From a checkpoint of a small model that answers yes/no questions on an image's attributes: 40-pixel images.
Rows from block 3 of the image encoder of a small model that answers yes/no questions on an image's attributes, named by matrix and row number. Rows with one number belong to one neuron. Each number is 500 + 50 x the weight over its row's rms, rounded and kept within 0 to 999. All counts start at 0. Numbers have three digits each.
After each neuron's rows are labels from the 100 images, of 14976, where the neuron reaches its highest value: "strongest on" is what is common among them. Only what is clearly more common there than usual is listed. The data: fractals drawn by 1,000 iterated function systems, in grey. In brackets: how many of the 100, against the usual share in percent.
# fc1: MLP up (encoder.blocks.3.mlp.fc1.weight, 320x160), inputs 0-159
# fc2: MLP down (encoder.blocks.3.mlp.fc2.weight, 160x320, transposed), outputs 0-159

fc1.184:464508533492541473529517500525510510481498473500500525475529500513500528470482573554439485487483500620500457500500531522600653454500500494512500429500440509500446466582479473511502516500523500645500500546468500434492474500564421536500532500531533500439364524423476500439503475500423613500591434543500477386397578585429500383500452439500536505500500500566439529432510465540495500587500560526547500462440536500507496294467429500518528423517459500420491509536445625500500536500440505
fc2.184:629479556611500564530433445599500500605471520460473558523496562482500544485511585522468416500490500500558565576500532541484500404506417428512530496558459474481462505615533500581527504519415500510458465417429495500500448486476526535427570500500500392500548464500500500518632612533503525501478500503500574531500503426500507500402433500504581500492531408421500431415503543467531413500392436464500500533542542500487500361450437534477500500481531472500534500550530524548557511421500602
strongest on: dark on light (100 vs 30.8)

fc1.85:464549498516500486411500500525469551620595508603542446521513505427409523468472500509510552541500500506500500500500473534529491500500500486545438482575503493508599500492544372500512407553421429453496437456432551500500500534486491510465500463537498483492677561398478500500500500583530490516478527499500469403500478539500492606506435500500446414500497500469500479412440500563502500409549500500500500477500625599525500614488520554570500462670485523500423541508401489500405592500522500
fc2.85:462400419500476527590500592557463500500450621500594528560436500533554474583500366500407589500544500500569500500566494500451500551416501525520514593488500552500454454523500546466524500475481500500540432346434474500557544500514414500406500500502500601565526566500500502500581500470458500586532512580372552461500500518500461501500514500531382500493473573500565539519478500486500390518544500419468500588500474499507500451460436544500483500580500500513500500438607500568380529500500500
strongest on: dark on light (66 vs 30.8); dense (37 vs 9.7)

fc1.211:546500482512510490500475513531500439500494538527577500437453457500492471500552556499633448500500500500565500516497500474392500468538468500392500500460546491500499547344479513562472627384592494500419529479403512558500500500470560499457500500512492500421505500484500503500560450415500500485490506549500510433559429500500477500500481534500544547486666440500485420523500524401489524524524366545500500523516416593494548484508581388669552437500506479470500500544413447604480483495434510
fc2.211:557393388486471570526500500439500500695466500487624503527500500494462448606500436544500500500517500500480500502500551531516449500365396524513396474499500471435413500500503500514441498563490553500465486500403500500548502483544447465571544632500500508401500500536500527500500463473441500441539463441500489425434575498522500500520487606500392500551443435500500425474495445500500477500462499367509421509551463574446483476433541500566500436496439459521502480500528603500500442409511509
strongest on: dense (62 vs 9.7)

fc1.279:499500492448475505500386500530560407500505513506520500500544489500500510500499511491496562500526443430522444492630508560569500517586500524502523500443500500500495524541500500500500348544598552488468501531480497639500507519617524500568478500533444500385500500413538518500469500511502463518597540620536500546494500500510508536490500500500500500403500438437500445537601500500500515500309500537434419500458469490500500479394519500531500487435647500500507451580562620451504601522598497
fc2.279:629380500475500547484500549526500420542466496495512500498500454469478493619448504500564436517619374528492480483544486476466531500467559529389500373514496500441418500399586500411415491500562500500500455475567513419558468500502500532562439533556497500579624500557500570459545496605500529537525462502500541556497534459512500472488551626452500514500500509449509458527407433458432469487500435497508576500552465500422500500500659487488500500473516429476500500545519500577500520411500545
strongest on: dark on light (90 vs 30.8)

fc1.57:554452439489500462552467500500500500500521454500500500500454567499555447524465549500500500508597440500500586406534501553411495430557590500454519441585500396500553546544663541500630579675503500433601569500599500510578500506500467508450486575447500500488500518479536500500500500500500549367500507592500570462532466524500516591673500508500503518500389512427443500464428500501500596500500501500513500499500500483540451555578500489559463516500500500489500500445421500500512486467499438
fc2.57:500658500518500526500500500444500466550448538491658500516500622520578443454560395522597500408353527474500496500557555604500475524538524500520500441500475400522503524442492529567525572558437501468500562500500555460558500481465500500500485587500451466509463500424489500543465627483437562544562500500500506471500587538540521515610500500552475488500480423500634529500515497497517500524500608534629438478500510500513533555500439500500500500472568500500431460500366447500522502448507500
strongest on: dense (32 vs 9.7)

fc1.13:379500500550500493500484460523651472457534541400466500479500548505455520488451486562605584453476500439519485612500500500500500488465500663559517447500500500500479503604500500552436500409500519500525455475500440481599462550500363543589383447471508500534492500501579500348500567500405556500496500531430443603500533593500499566483552500434500528540500500550526478547568457432488476495598500497500519428486488509500500610550482500545540452431500482438425500500490461506459514523500507
fc2.13:601485500503415355612486525500589500500489523502500421453536508578484650500545500500410538500532500578500500444500500445530424508500493531530500421476500500500434509500500505638413500500489500397500500500500533500500530500518474500394438388584494500416596529500454500550500439600556500547500527500486588500553485500452464500500530518487491450500476500474503482495521519466500467455517504443500620500500511528535500500542616455441442553627548473500390494572500500365458422500480434
strongest on: two maps (52 vs 25.6); dense (34 vs 9.7)

fc1.253:500468508500499500487470500500500484500500537459487471557500513513535583518556466542437537536498533504606562512482500552544468473564609500409500608470519491500425500390551500509500450573459509583529501468458500500514478500500500478455484500500460377528529487504500500500529519462499500500511478375500456418477500495533551500503500518400461500468500550516500363481500399603320406443585439463644500566500459517451470471540535535445514629343525453476427444500485501500500450508581500
fc2.253:451523500463494564500542492565514517500545554477520538526500661469554507473481489500445398576517500496531458500493471489505425476500489453500535597437450500403494547543500516500422504543500500547512568513424481443500500500480439458485419515500456582550489522449426557502500365500500433500482500500550500423461500500500451495504434570500506500500500601543563518601469502534596515493490604500500500562500376397465500456413507659643500524454500500457500612460424434467411564511500500
strongest on: dark on light (63 vs 30.8); dense (35 vs 9.7)

fc1.278:500500468539500500465518510389500500473439500405448500459422503523502500500524534500500496546526500419523457539506500553500574492500495614500500500526576592472554475510452493484532601584500417573500393500500476567404500500500500514605469495506537479376500524477500500642492564380474437512500538500361524614462513424467500498500463472564572500516588500503535500500664465467513410511536514500490495498557450519532500603515518598593500498487500415500540551421500500500514489500388481
fc2.278:507500436431548506567478500414561457408472475526366499607500500512429478376380556481500514563523481500534530571504500400500619438503500500475524481475500500468584468565525529483500500501507516485436500500575500460500550502569582504489500590479449500522500530606544603498500527421422430500564496516504442495352500500500403500488438417463500607587538362451524472491500567500487567546500500500447500393519500500500500525485500500510510500623500500598522500481500500504454526563479500
strongest on: dense (71 vs 9.7)

fc1.245:483500500484505482501566500484596535500608573572531566500461485500457437500500445454555468500443561572500504500500500522608541473357560391500500500542500414500500500539546500500500331500505524578548449537564500453444443369500480526500500453448500541500500500468425486481494500449430491561500500500500450633500500463564567442508500500498505500533500478581457536560503500435460552475521539500589659480583567437448500463500500623489543456500500445500402514604500509510442500471585489
fc2.245:613500428500500442421425507482479516500526588452492500624369611572477500515538523454514505563427527428485555526543500609500470426571474500500500443500396461563500523500500500479500443500500481537497370563555389500511445514418447549500467358500500473462554461541541500521491479500500534500470500500465500500402500500500503397504535500500556463456501564509500450385415479455500582531415571388484500487510500500500421500466528536524433476500404474527473500411484500412474500500536410
strongest on: dense (50 vs 9.7)

fc1.120:363543487436458500500604490576480469500536596557470500500543500500528618380621500500536500587500517534505500470462509495500431500498464350437569437455532500500500500495488500500500518489423479500488521621468566537439579440567500558449576500505501500500444632500531487538500472529481500510441500440500500500500500542517500410537500441560470464561500500500377505500479518500614556540551487446486494500395517463500573488610437500500500544420471437633500548500500460605550500500500500
fc2.120:500477359427461500532513500448528511580562447644500486483447500444500577462454534500493500521500445602464578500487500503489591477583475500500500500513500517616563500491475551564568500553549541500463447486500500539485503500500510426500577500550520583500500562500500558472378500475514472448500458500540500500596500550454435586458500475428617624500526503489500570500500340500453643500500502584575524592460500471500474482500576396519500500500484422500550517500500500489472461500622500
strongest on: dark on light (88 vs 30.8)

fc1.30:616432500523511473549506570471500459477509440533470500478459409511499512522500500437491546481500511436582451514552487512500493500500564500500483538500411702439545531417478500500500442533500487500432480404477464451556534556585502470500384500509496509418500500476563500500500492500373565500542553500484540452500500500533583475545500493500516498502541500520500538591548473500562500447500532524533562500564494479477667590348500576453406471494500442456500467469484336457436500428500453
fc2.30:500579481520494520485433545423500469500550501543500533472500500500500504637500519500500509500500483500529500551500520500669539469500440521646502500502509396521528468607462588500473457500482500500470500553500515511574487500508500522515500563539517439489505500416514500500500658602543499515478554450500550501500500500466475490509500500500533560490666437500430500387558531467315523519496533574530506500521567500500557472547482531471514472500579377459551500453427408500500447511427374
strongest on: dark on light (87 vs 30.8)

fc1.227:527572500532544500454509536500500580466500500500459553478500494535500559499529569500500515560520471537488453500459400548486500500500500500500506440543591572452500439500488467437488605428500476648444500616443492595500404500500500539480500500447505475500500540500500500500500500551500520544500478569500558500506430500500500500443446507483500579500500500508523529383489394500500500500602622555497587507500564551544499340500337548525500500500519455574314631408534500525500492500500500
fc2.227:543449558480532441500457505466445502413459503487500500597655506500489384570500524500393470500538500465500500531500525466649500516494474652533414500499537500467426474456485500549500469484500458375364408526483475500463484548549584540496407599535500501500542399500559547500500523502500488502534522455485579507358420521500530536568500583418513430506500496500513487462500492513438554537527500516434500524500527558500499514500567543433459497500566500534500500592561500500576535450506603
strongest on: dark on light (79 vs 30.8); dense (37 vs 9.7)

fc1.203:533500470454483430493512500611422388606500518538441504490500622509461437513442579505567474500500512509460463555500561500500517500523617520483445515432500487500484579506500500462486500562493500535500384474494582600492571583523364500464556324500500505510519551538500512623625518500500500507500519521500402500531520483530497554470500474500378476500493430565538500459500500353500500567369532457500532509500500434503466465500432449507477457515384465500500532445494495500510500488500512
fc2.203:551500500372521462508414463554353469500477539500500518547403421501470572649500494424462500500487433405487574482500493461500519500500500500469500488560536481614475593495500514500500522541485456499381479516500500560502648501427500500430500500452566562565552500461500504547595500480559477470500577526581526500500465507453513500433500507500500478641500512500514500487500503500498394447500500500500413500431500531500501500531572474449481630496493498502492705478560500500556481500461489
strongest on: dark on light (97 vs 30.8)

fc1.9:466500430426472484423507449500496500524465618532441589391431502500499500500388522587534532422502500500463531519402563484500543359360482653523553500458500500505563456500500500444500478454500491421432500566464521472523476461556540500521490448511519500540476456500450500500500447500500402511473548410500484534500405500374500530501500513610448446497500552383531501476444557500403480465461530500500467500500619529488443558567516500500500480541500595500500453551516512611500500500419462
fc2.9:460544367440534500500509424500602440480425500500601500465609382500380443621488500460519417500500472500500500458500500500500465510629627497582383533573460528474500500500465451423535500466532462593556500545524500481500432513500544500500500459627500500470537587603500483534399500519408570500433552500500500500500500491500529500500413500500500467431471500500500500499514589500425521500423520574500497498500500500516528500594582541476500492465439505390500500507600453500418500500486477
strongest on: dark on light (100 vs 30.8)

fc1.160:479579517500507485466500437534594436458551572500418460572470512500516503448542467440611449500441500500500500434488504500525500541447504393471472502583416474594500499520454424473500436500508572594572449521553475478461405540465531607525478500462529584500620500485551492519518569554492413583453500445582500459488500484597500369500492531499500445500500510500487584338528531409533518554575556500544500430479550499436561581436570540476517495564500478500447513483500500500407484543493438
fc2.160:533588478500480505569493465551488500575500480421471500500547500500482476500515596500500464500462500500500516516500535549549423530516460467500514458517578561561556549490500500500591525406476500531573458453500460545500575518517549456536500455425500327500500477500350609500500500489567497500527440494648548469465464516500429564500505371500486547538481382500518384434437461478462512432550622498443585500500500614438500500500625444486447487500464551497490573477468485565522483555543521
strongest on: dense (34 vs 9.7)

fc1.69:478500545573470553500466413489500462500461470468591408500511372551498527500503531500500486462380500500490500500424530476500558440500500500442536500547500500555500457520532522443483396389526444393512500591486572506590500501599525587500500468547500475485500508617500522533568500500514500394476500594481619500500436577500500423526500544500500500500500497503500500500646500457500547508500500500500567500445586511546496532500503666500500524516299500472524582502561544500537500456448478
fc2.69:609382394500500512503565491478482483548452515526518500500500546553500518487449393625500446446374514579500557473531595500576595479521513509561532406519500516500517525483498500509410536521467500479500437500588536500500521421558397500489596401500500482434491493442500537498500500500695503549466500527645580493586495561500563500551571485528544513500500522522569500489541487514500532470500603471500518500491466457493446504574500551500500500485500479542531461412484483612594497511469543
strongest on: dense (43 vs 9.7)

fc1.21:635561554500500500500500500322549500477473547500519480383500437466500497500444497478414545500511590550543620460487441492455566562556456447500421470500397479521500483430500479526545389500413500517626446500530412500459547493500428473456507508500355500497499536464500482464455500494546479525405500500500500500547420500442480502500386494457554500449448478570500502434487488435615500484488505440519408505528441547528499464530407483509500384500491470478500563461500500513453578574500500
fc2.21:484566390500487463527547499558405500500500363464476405510386524500498500500548455500500431500479500519500500479578467442500500500477500538500500464568720465523500476530500500668603492489512573585581453560500490543493557500500456548500500424500500429500470427500439426500532484500463523478500477497480576532518544452462500514500500500598609461555531420500521500602494518500450500500586546425483557452440417500519498474500387535500453579500573507475449500500484459460596506462489500
strongest on: dark on light (81 vs 30.8)

fc1.196:497500577500537355491488468499500506465482524500490498505488444500542447602451449495446422502528437509421500500515543580533500510500397425518500585440499515503500500588554554568500560482601540449450442522573554520462551557613601442491409552500471513500500587500500547499494438500500500515458500500500487481547500589594568479493500416500500525485493403586530488509585473546535439500478518500417541486443420490495515511492407504467572611391500521500583494435434653500500432500571466
fc2.196:379500413535499485471500531500422481589452500426480519500494554500469500600401500500500500565497500491463512463477498485590516493500515609500552493507553417568546500495500516575593544500458511456473500442559500500500500487563517508553557497538580505661500429433535449506472372529576533441559500501564500492530495468500493463384465646518500500500528500461500549524373500620476484500500500518491500500518500464533532498502500500448500493590500500500483686588500420620500500509539544
strongest on: dense (36 vs 9.7)

fc1.182:514584500462500500500553500518518500538500528553557481501508500645403506500500447527590500500415500450500456493500513488500440427432500500489500387500426558563511500500500410500500338440500517500500462533500620500447479555500466560500571429424533500514484513362420500500475500460563429592566630434551500475481500500526523419508442535577388466469459509518508449537381449501483532500588467500500518540500586500522548500500470495431467510518500494497422445623454500417500507500407513
fc2.182:522583451500530566500577500475500500500540470529500500504521549507500466617401500494504500500513500500606422548443530492500500592571500493500540500432506596500443500490545440500500358464483500393472450389542419502628438500500581408468465500500500500507518500500500500465553500468573589500455481513495532486577510500519500500500526500500500500524494507616490500391588512500351642528500508500500491500500500500519417392500522338423514482392430490500527500564493500500420547500542500
strongest on: dark on light (100 vs 30.8)

fc1.84:487627500543500469415560591525503397515442541500502563438508522507500553500580530552560406621403492506500429525500500500511517500532500500456448455500500486539561439506592421427479487500500473568479564603455500545488361586517500500554500462580559547579519487490476596500526527500516487577500541406500500474500379560539500399500576468553500512485475526597585459505463434466500500517513459417514494500495544556483413560500580518529453508460500503644502455543574490502491425483500500
fc2.84:500500406545509500527506500539570436500542494524511553559485532500517584379518396564576500485412500431500500557592489519434410538393447408541505527410500500546454473473603573419460500538500554515407463500500535500500460500500381493500500476435440500476498584525607500504500597454481553561477565478427536500493500378467430500623500432423557541497467534500500401445460581541427500488500539495415560516479552475581500511500536500501500500561500552485470500500478563500553476418438500
strongest on: dark on light (98 vs 30.8)

fc1.198:537547574500464500544470429500500491498492500585692552473500500500500520609487500377494523467512453541530443500390500500477419543500455500500590408458500500509500521500500461443537500552500500500500544570528515500500526531488496537500500507500500554500474556448546500556500500472526493307592528423452577500402505497500507479527422500500500503598500466467498500490500441545428586500500554500398441636487500525500498602448490467382500553592500463497629512598526500500500550500555457
fc2.198:500500497453500500500382500444500500442458473500545500500407609511528597500458536492486452451500500480516537482500500579506524417500466412449500498607500487500467505405500465443500558551533500497500409465500500307471486500558499500546490500475418641512484442483500301446422500550500519500500554515550500426515479500460479547502500500593500553476500510500500493600454490500504480500434433456500500403557372500465504519574479534472500500595458514455500431500581597500500484494482389
strongest on: dark on light (100 vs 30.8)

fc1.43:500500528500538543482500498364385500592500474500499468569383500546498464464500473405500461513548500545548500429500500565438500412430557500512551611485599474432582494500500500500490500426387463500513500537557462500484636392556567500496630500514524526579508476609468525554500517524513583546500475430464495448507450500591500523558500500500542427547423560500511493500503521500431494488550517542476580500531564535500592580500546556444482540401500469390562402491500500495500525500505541
fc2.43:468500500483500533446500510502496500593504595521593500500542560569503500618467500451616500547479500446525522500500465520500480500560436500500500412479474513500500500519497541463397500550530405500392500500622500534500500508500511514454500479500500472546619500424500397511436527500500500509500544526532377507414595515442567500500521403521473500469566500506443522433503546484500564469388510500500500541559698500532550507445365628513482530467500519428515518522446428500500440510392500
strongest on: dark on light (95 vs 30.8)

fc1.238:571500500500500489401651500572553538500466500500608478521479497500541526500526492392500500485500472453470468553500498544500472474535469397565521500463477556474500500473525479500460482500415602500667500524466397416500494614467500500448500500499477501529559478500590500509443460500452567500500526438500500500420400478500529516500528603499500500513500486470444618482500371500451470500514411347500491407552500586500469561485425500606500481534434500500547395554470500522500500571573482
fc2.238:546522500484463501526496500470409555373607481500544500594500487579524500603526500403439468450500556500444464500573554519412533500392512551519464429500576416545476500500500500372500562404524500428502500516533559467382496465542500499484406500500546567470456540500500344500536500450464500485576500500488567512436500547522566500543460500468638500500553496527569496576416437558500500493434500529500455573485436500500530457490500397442490507496617480500480500558422500439460500500475546
strongest on: dark on light (90 vs 30.8); dense (69 vs 9.7)

fc1.50:500500500610414582438583527539495500406497488529500561504379451500494533500443469445469540552411500499500510431532490480500500400608434503601498426515500500494513500500512499444606468522500607506506525500500532617551555519534411532382500419465500499496500439445509503500501500481568575475428500381564589473497436485500500474588500484500581500500500484429500428500486500500500564483414516409500521464500500468531423560613508500500486450400500578514480500481547500522500589352500491
fc2.50:466607499524482605500631500518457534608500500500583500500500431531500653465470381534540511500491617453512532500500500500487516529500521597500500465527500501500481463500555597364500460560419500493469461500500500500536500575500500520500500593500500500605500500500500426489420500597543475500447500542566603516418500359439500500591500490411500490544500500481468588558500409496440607500500568533441478492493519530500498518500500499559539415499595464444463466523484467500515503500500622
strongest on: dark on light (82 vs 30.8)

fc1.87:542494523525454636536533500522455556490575432465500537528500465430471519500411500458500511605500500572500518500500630500452540522500581471571506377332507507479447533447504444526500387574500600500500474500526512500509500552500524555500556542500600511427500500468612528500500521435500467504556500527417572450542564490506536429463559437392529500536500472559500544539500537308518502500500500500592555500500500500486582611500475505427504463500594453493554533500500469500512500521461500
fc2.87:613500537577536504442500514600572500500540476500481500551555493416500500328477423442323578436500481648546489468513494500440462525553492515480461469499447448553500528493400511500500495497500481500458568500500574558575513500500520457533500617500398500500500496470500500438422499500449500573477512500515500448503500500384500493497556511500500500505599644528420458552466500500500644500500561500499500500500500501534497500508500541502572529585558587507500457500568423500437515465500581
strongest on: dark on light (100 vs 30.8)